config.toml
arch = "mlp_mixer"
model = "segmentation model"
dataset = "rendered made-up planets"
train_examples = 195000
image_size = 48
crop_scale_min = 1
horizontal_flip = false
rotation_deg = 10
num_classes = 4
output_stride = 8
norm = "layernorm"
norm_position = "pre"
activation = "relu"
mlp_ratio = 4
parallel_block = false
inner_norm = false
drop_path = 0.15
patch_size = [8, 8]
conv_stem = false
layers = 8
width = 384
label_smoothing = 0.1
init = "xavier_uniform"
residual_init = "scaled_by_depth"
optimizer = "soap"
beta2 = 0.95
lr = 0.0024
beta1 = 0.95
shampoo_beta = 0.95
eps = 1e-08
precondition_frequency = 20
max_precond_dim = 1024
one_sided = true
adamw_lr_other_params = 0.0018
steps = 9700
batch_size = 512
epochs = 25.5
lr_schedule = "step"
warmup_steps = 290
weight_decay = 0.0
adamw_weight_decay_other_params = 0
Rows from block 5, named by matrix and row number. Rows with one number belong to one neuron. Each number is 500 + 50 x the weight over its row's rms, rounded and kept within 0 to 999. All counts start at 0. Numbers have three digits each.
# fc1: MLP up (model.blocks.5.mlp.fc1.weight, 1536x384), inputs 96-191
# fc2: MLP down (model.blocks.5.mlp.fc2.weight, 384x1536, transposed), outputs 96-191
fc1.802:480479548440503465533554456487386582524426510557509537581517532544445469514546528539519539478545509542455547511508464514565453540513506330443544538487471497545555506471489408469522536504501569495555466480401453454460515426488562381478541385559434516521557450474525538471561461533476502515
fc1.803:459533462456496556501507474540560467459538529492454447525526521523505544446473584419517557596505483577490488416485474473525539488474448455517469516412493467504503409531521629538480544451491507535412475484621566423474448476588509567576554449484499429463510508478505437448570558445580439565
fc1.804:523469440530508543512450487500498402510562491544420461493431413543475533481551472470568557438494502544451456491544519560485397511473473436384486521438498556500534494452419528493477446521582502489518432504410454406544471449573497585453430484392609505486579534437528494421580538480542476533
fc1.805:542538483459543536494458509561467407505562444490535548419588414516456529516649431517464408467553469503566496491483404422460497553475415580495432454510536443580480496565398506457501515549552504436651543610538494568466457508527440442315574569537402484508488517482490482581495521521585518492
fc1.806:498452526450562447395525465533574511519530539433458485487411486528457426441456555443488626533469444501476574546420467540429563498485500549435481556456528482483555475515509555561445524538450594492528617448529437498500453473479505468519496535381445602421508460521635523531487462492517543492
fc1.807:533424551497503493565448553538531380490538420368518559489490440447561530464547494457441529411486543449585558504520517493545472482469485520523537544472454532509422496504504537544541571448482573521472576498558414482415593537516523568498562527537509546515403601501506507538529532519488488433
fc1.808:553501477463536525456647468485627457463523425474512473492448501574476503524450575452549473560531495619449466478500557500544527412548487445487504520482455468442524479494462460491457515466476514456504515482548458548548494417529492491492567531494547483429556487517530522542383529536529459433
fc1.809:577390491565614451509476491476510538516393525461421506424484464475475511551577522501583486502521403590458429502433482406517524566593492587540534455552455550509465436540549468525494578450479499544433578489490486443505557499544474525592437510529473401539540527443518465551451493369549549440
fc1.810:501475560468517432477554456505487549573413537471411423432456551556515487533549485441519583527470529509469493447493417493504501513509547527472504553446458574411530539517461461541541451607500426575505500523482456520528549510529419503574552534458543523589584532506427484555636571396515481466
fc1.811:415587586458530608592450466533422525507406466449470429507546499512432457634507575533598480579532570426466497495532422542409560484479566467462436491526513502564495521570563540526491472525487492525539511526432453515510450479482522471378498479568585473530557491423477465490609441463494512524
fc1.812:526448461506524569421541499552490475490451476465557472447434527510547502436464470557419420449622492522497454429522545529495390489474553571611524420484524511526476509498368434522568483445475498482481598505487469423474461486438512544412568452468519543470482484480490446524519542492542563533
fc1.813:520478474429451489559490554479573439489405520478494520503472595521495564569463527490516517553445450535573423569542572449480538486585517443502424520590479474458452511515495525531494544464540460512450417534425428545509500441555521517497532437540496456450556456415434516488445470440543457420
fc1.814:465455489490504511532493493520576430574495447440520564534490462481491597450492518533493496457492492468512464452513454517442434529519459567500575460434504484515525455518500535490552548453485601463599573548574514463458462461546562466452469524394414517370485507549566555511509534557430565514
fc1.815:521490474492502494512430470573600471516546564464475534541505479532419465487617461492500499554472469498501566419510546459557464477549446533515509558535458501504479479531705570683536497485508434515579403483643410658465480440503521527476543482459460604498583505482486500466497367444445492538
fc1.816:547504520431460573520474559491469510444525446464496465496539470513569438492439573520443516569600506541484423538495610480512419504411495446497499508528506570486547577509481441567419446505472476523437474444491480534392491505542489584574575482517621472560523540537503472547397531478531617482
fc1.817:556512386505489542555540469520583493386464450568502512464466517577456510498470527459446451540401483452534549401539491520414533454587590456441555440498518463509543528496445503466469520494506462387440474499474439508498438485497481556476523525559524432546446616550505518524526509498491437518
fc1.818:490473503488500447443440536491485552440462524443458506534457537494564535524513579500468480445466513511509484558530494408504591579456493531533524442592540504476506517613570507445519552488535501540557503503596529508508507483564558461492506540526454640474507536488536459524500505426510572517
fc1.819:531517545450441500513499426543427560496582498528492481422502602483519426505403558459561498512492445462419516542513379497504495582459468505486496478510589538523529501563471527450455518407448487529602483476494449589546469455508444539508459421541519526439389516436583472594525415433476565474
fc1.820:493466483478464400581419472464452506537547470483451455442485529502457476492521559539484411596493543500545474476559486438478582522496456558527499554530423593493504560578534562459513505406491488432536567507486407613545405509515458566458546493467532567357445484415422470541513465478482530456
fc1.821:510422477410531606425460498466462508535506517514523529437510531473423533551542576471445509563406458530513611582472508423446495474465539444522490462566452491476464478458437439539543569421517483503545422585547429639443528529518502576339569506515519532467524467482556512492441447450500388575
fc1.822:511272499474424534478445454537509441524459552571490527497500517525582503479527557568524550535545427465563496538425405514495489537492488526605516507471526483534463500528447487454536505555469438541409527450540373485507453423618486595372412540471530459441555514478496447466512478489481432538
fc1.823:639442469437500489522401535472502490548479500458522481551491557413471522463439495479523516501408532446426573534596489448516523577509428496547534456449485496471447539537471580426631519504460576494505473549613451426487502480563384486553477483498428553459532521515538512531517518472474519454
fc1.824:467516473437522397514442577489443384517391529377491508455602516505502585468550457518502491517454604519473411502482503540397507519509489501560539468439506448522454491494413432530519574570482608503621419567616442487451521441495501457501570450487507493473519500463657473460385507495483547500
fc1.825:553517509564566571534506468493478527552597447582464460546536508490505524545391547544457555531499419555516521423498318433519451558458459454502518474578560456532466512449507516556551505555523387419516372547597551350597494509566534483486492468534572444410456547487581516529463455520522509503
fc1.826:579515541527510519539466546514548492605473500559508386438480442516564455463631484507464427474578464519375427480456470440450481447473562492533434515580495532489502526530476499479432521488429474479432496534514563568462532474561509467400448581542490435493458473446448487588469431480583508477
fc1.827:419501538503439450463489441531467509436442507458451464443574455488464431476500574509483468457524514388514543438445531550465452479534499586514615538504464521431532491545509488552520496541540540440498582455477551581534498556453522527530500490550498548520455476475507484527464412479506532486
fc1.828:488643608508473543549419562517616468588491461566438469524459516438551521468538557568478505504515433493425490544508542590483527500488567461506498454434494549550502505571523463515487478446503574556430436527510537435498456521566508591352458489507560479640501432506441429476493563485446517528
fc1.829:516515380484484481489514441463534431508531490457435479518498479424546543479493421547528427479495530571535454517400542476487579587420477426426621468446484491484512516512504575489483526473453506381518454531529500595491506549384469515415496411574423499468469515479508525598517499466573527411
fc1.830:588545518489406537484440497492480477508554424512419386474475508496444478457502589456475488534542441512574609493474491458587470475456540506431527535484512540487480498556492572465495469567620439536496468502416455595483562520530501538413454498494435447604525489467648467608443550563529490420
fc1.831:550494481396555465497462408465574458517566433544502500563545463595561500538448535516455397609458523539514470513480448531440577482389424527478499448582448468541490498511523474523516496505506554512441433485479580409419526497447468547522555466494519457451500554503467572555499493529504482440
fc1.832:365484581454529441485565519611493515459528515404467535497513576513445485425393504532563451456408422584531407542474549451485523529431504525501443468425515483490553526464488485438530569476510524455451432422532484451486538504487530443557518457543435544385533421471556432530499475483427463563
fc2.802:601503561568528504524470549477470399501450481552485349539476490389648469525554480472425464541439510538522468471499524520485485496445466546622505444482495473451563542456506374482505523492493455504541483546591491477621562510548453498552521525532493479446531505531450465504443519507563527514
fc2.803:507495541572509459524539525494487553426499540497451536482464495493530517554465528554484476445527479446491497531574537482563487470499561427539511495525470562458550506488488430503531466513480476532470532562416412499347522500526501475518499579480465643528542497499495540526470505527440564474
fc2.804:462602509497478505523532519493420594498430549444448518434538528538478480497521534440530534484516548465454626586540567487505412522458501484577484478517551498443599486605520532549496469549525511546535463463503440434430510478574477610599512523500476462431446547506410472447556501463530501442
fc2.805:497547523585520542472501548437498484528543530543444448625544473505485556445548463480476500487477456480517581476477506451453516498504543548536450472548489506447579553522584573490544459436503506476490441488513412575530472461378492542448512485465631461518463484461449537441552571467360525438
fc2.806:451517445500452541441461461437417443533510503462509470553536485449395513629538482579518480508412467478488478451517496601483481479491518515567524453492414440457513503477543409417551473502552407507574484581532488624461490563438565637459498474515564538552471533456483482555525575587511488505
fc2.807:532510454487490434487485467429525452548426545449493403524478609568578489477499495517550455564444509495462546524566480424377513537545483526534549563528502413499580444527525476476463456511566405467538426496430597536521497389458504466519516506438513538464528459524536469495546438424495500528
fc2.808:531448603501481412506475471527531517488520514518437487445529437460475483545464520542467446437457480407540492528566492522501465473578432384485534445516467531418501484554542474456465501625446549478539515520473560417377502470547518422538488527495510467480524534472555561481499446459509465398
fc2.809:527488502470523643480491505484515493474528510486470526487530511513431487508405478497521508402478523631558547467495428447514488524479467489510475471444513487409467475502446278475547423516503414498466638525519479430262447454454500526498445482509500556483490520461478527473513534488496460492
fc2.810:466483503518476268503410456527482515486458410550485454534453629525512536484462524490473604502560529472454422469548505556565529468517475559525536554541555489515483549417464528527572550466458527513462431468506566397449480567522519500444502544542475505448503476451573437540519442449457480540
fc2.811:589501386481520423483522555487457546496507472491456625503479553483534504446535517462452491449402421468496405535400459471488476509483467576529588524593552484427498522390520438479508541474497509508461506479445543608487483414528530433561490534466509477460451483538454486477497471520511453556
fc2.812:549543468512399513563489482504446480492516476544526527465597510479555546550462579492512557477543526453540516492456428448576420513459416594536505445413519476548533489454417531626447576504464464514478489521493509516663453514542430446497526495542450424553490481502414422473484555451442497458
fc2.813:558478543469535345556484432563589565503577452493450536452418507483473530526448524540543507538572509477475533540436396523516464522513488480527509522501412500500561485476461441494503446530437534468512323484589513410631512507465449454504422524551569510493575539479549499568498557537532468490
fc2.814:540503479475516477448559525465375490501507503464452484481445511542545398446458493506488490535551510415489563592546510505530642512497467459529471488465542436547548484503493458479413397525512571535518483487410532537470495517472496517491524462548557468518538514527426504514521366478573371404
fc2.815:604443502553508546530435505522565576488596472435514545605567542473476545539483470487519505441543509591493488503487475536509514528504352478515456520460434442426485535517503483465550487460495555505476555502531593536348596492544534532509439513538513466478439480451509524564499430422394341539
fc2.816:503534522574468574522540530508375490481568501539610530558458498492498552474378511502481489570519467535452509504493441537432598525450478489498475556510538529474502496533494506483546577461580498475466553546479444573414442548404499445594493456478400528548488471421483475500503507503418467542
fc2.817:544422579524452553472484474525534587572562426520458471442476535512496466495500534455592618495633570431359522481522498526527586500442474564529441548584497511543405430456508494561528502473492572428522485497475446498481535512419469574530438546423499466495482468465500526553513519485412620437
fc2.818:430566406493585330561534501559428474508444529561439523572471472544442453515569509544499488539515434472535497416432469587478545466590541448428484541465480446573490517354455459462528481554554462521491514525401453492602544551487502484421558436416566523539565465502492501428523458499540442514
fc2.819:591511497550541305450423477556553462491544510501548541495507492524476514532592562513474555606549567455498482471482547607455435466466547573507477599441523427510558548478535358496510542531554442519420583555568510460540436479535496434484509513473580468469462507433472516545420519550471480613
fc2.820:502446483481535161479442414508518543493469502563462532486494569494591440481485546502569576497525490403500516536436504527528485513473565499513513543500525459451450426495472360534528507531485409633444472505596579567721511575513515461509553476444521545519478466461501510475501494487540435565
fc2.821:502443510589448328538497447486632483501574499557425486464497501545473532489444479535572542458531520459444447465403457496483548486464518514517623520512424515481473518513405482468533511562457525457465504507493531420741524521523413452507501501499444471553553546544503532470526562459507564516
fc2.822:620513504468472509481480467519530446518561449508551481473547572508542493490475500483482535459518550533532444492501554480509499525561446556634405505487461565492464502531479426513542451460547477507437506383528467520629483476459482555498503482459576548526467455461625474538491442542539447461
fc2.823:437535465514499452416519506524556523544556480457488450461505549593467457456523520488671566548439521437502525463418491468448462488556565536552414503525473481495518504414513366502569569530523464574597456501599532494624485441465481504558511483443596489586490566496480491477510556461510505527
fc2.824:493465482515533516546473544543502473339482536568477521484461465551509573505453493493487425406561559458501452524598530498255498521497447532563491491514534554537484510544476595491462501523543552526602427471526480447538560335523494435485419538578488519533457558480541543382513503471506458475
fc2.825:475514546504476450485544447517490541535445435411514433513467519558512511439512536504513510648583463458491532506469527550442470499506554511514460480549449553504518503553571476583560458456529502537418627526455397479900495474441497474481449463563585478457524486445487502537509441450516528449
fc2.826:526581463529447543480539485524433590495533476445520557406405509569455522428515531433588497433485526472441586539480504554552567574493401460515456500487546507505512516512494593502474461433533488484556447530478520409405558437551462513442601453514564558508509550523375518576513416519450454383
fc2.827:461530506500511456499587512537536434543443492615540521570480532531420449488502489524472499629468465516451512532505539532514520464498506455587530512441511451447471519423471496493487492477470478537502532478519511607577439466537518417477497524463447463465546467551527510453500518519610458596
fc2.828:533486445530558443529548485482452439489472575375504534441578480535525451551553427548526499533537542528480603497460520435422487478493410489528575493534423482541536496449412430476515471472569458484559668589465536455661541608480486415564495560591512531475598543455594601341522444475496507520
fc2.829:414460467508476520504461501523482512430478470498525528404478466535427477538520516532484480563563532534578440518608467555511590447549535506540485560550488463547484525552505543500489460486489483571603412571488497426478518420559474482546526530496533487506488533435464535420482596541425516579
fc2.830:542539473505473553532485511440409484517613548488483507573527553452518546519448459495581536468565546566573555524564414582515571518466586504511463541559556511554536446571499401545510438492431549493491523503587460598505492668399522561447480629533558606490450475425466449496491541400374563455
fc2.831:418525617522524651543614496497438635492461507525502504475541534539413498450477537529509507490505514480460466520477549542412551532534517512547504503550470456517516559519531523429432474520494413555412523361548461430479488493547435512490522497542569527568546546520486475424538482529628551443
fc2.832:541473600479558456544546488474380434554469486370518496551468521479500514500489519467498541495506553399511461569591476539579462543580484432531493463512493488383544559514368463513565519505494450576481446440555501522587515548461482595412531498530512532483479528440541447562511446485385452451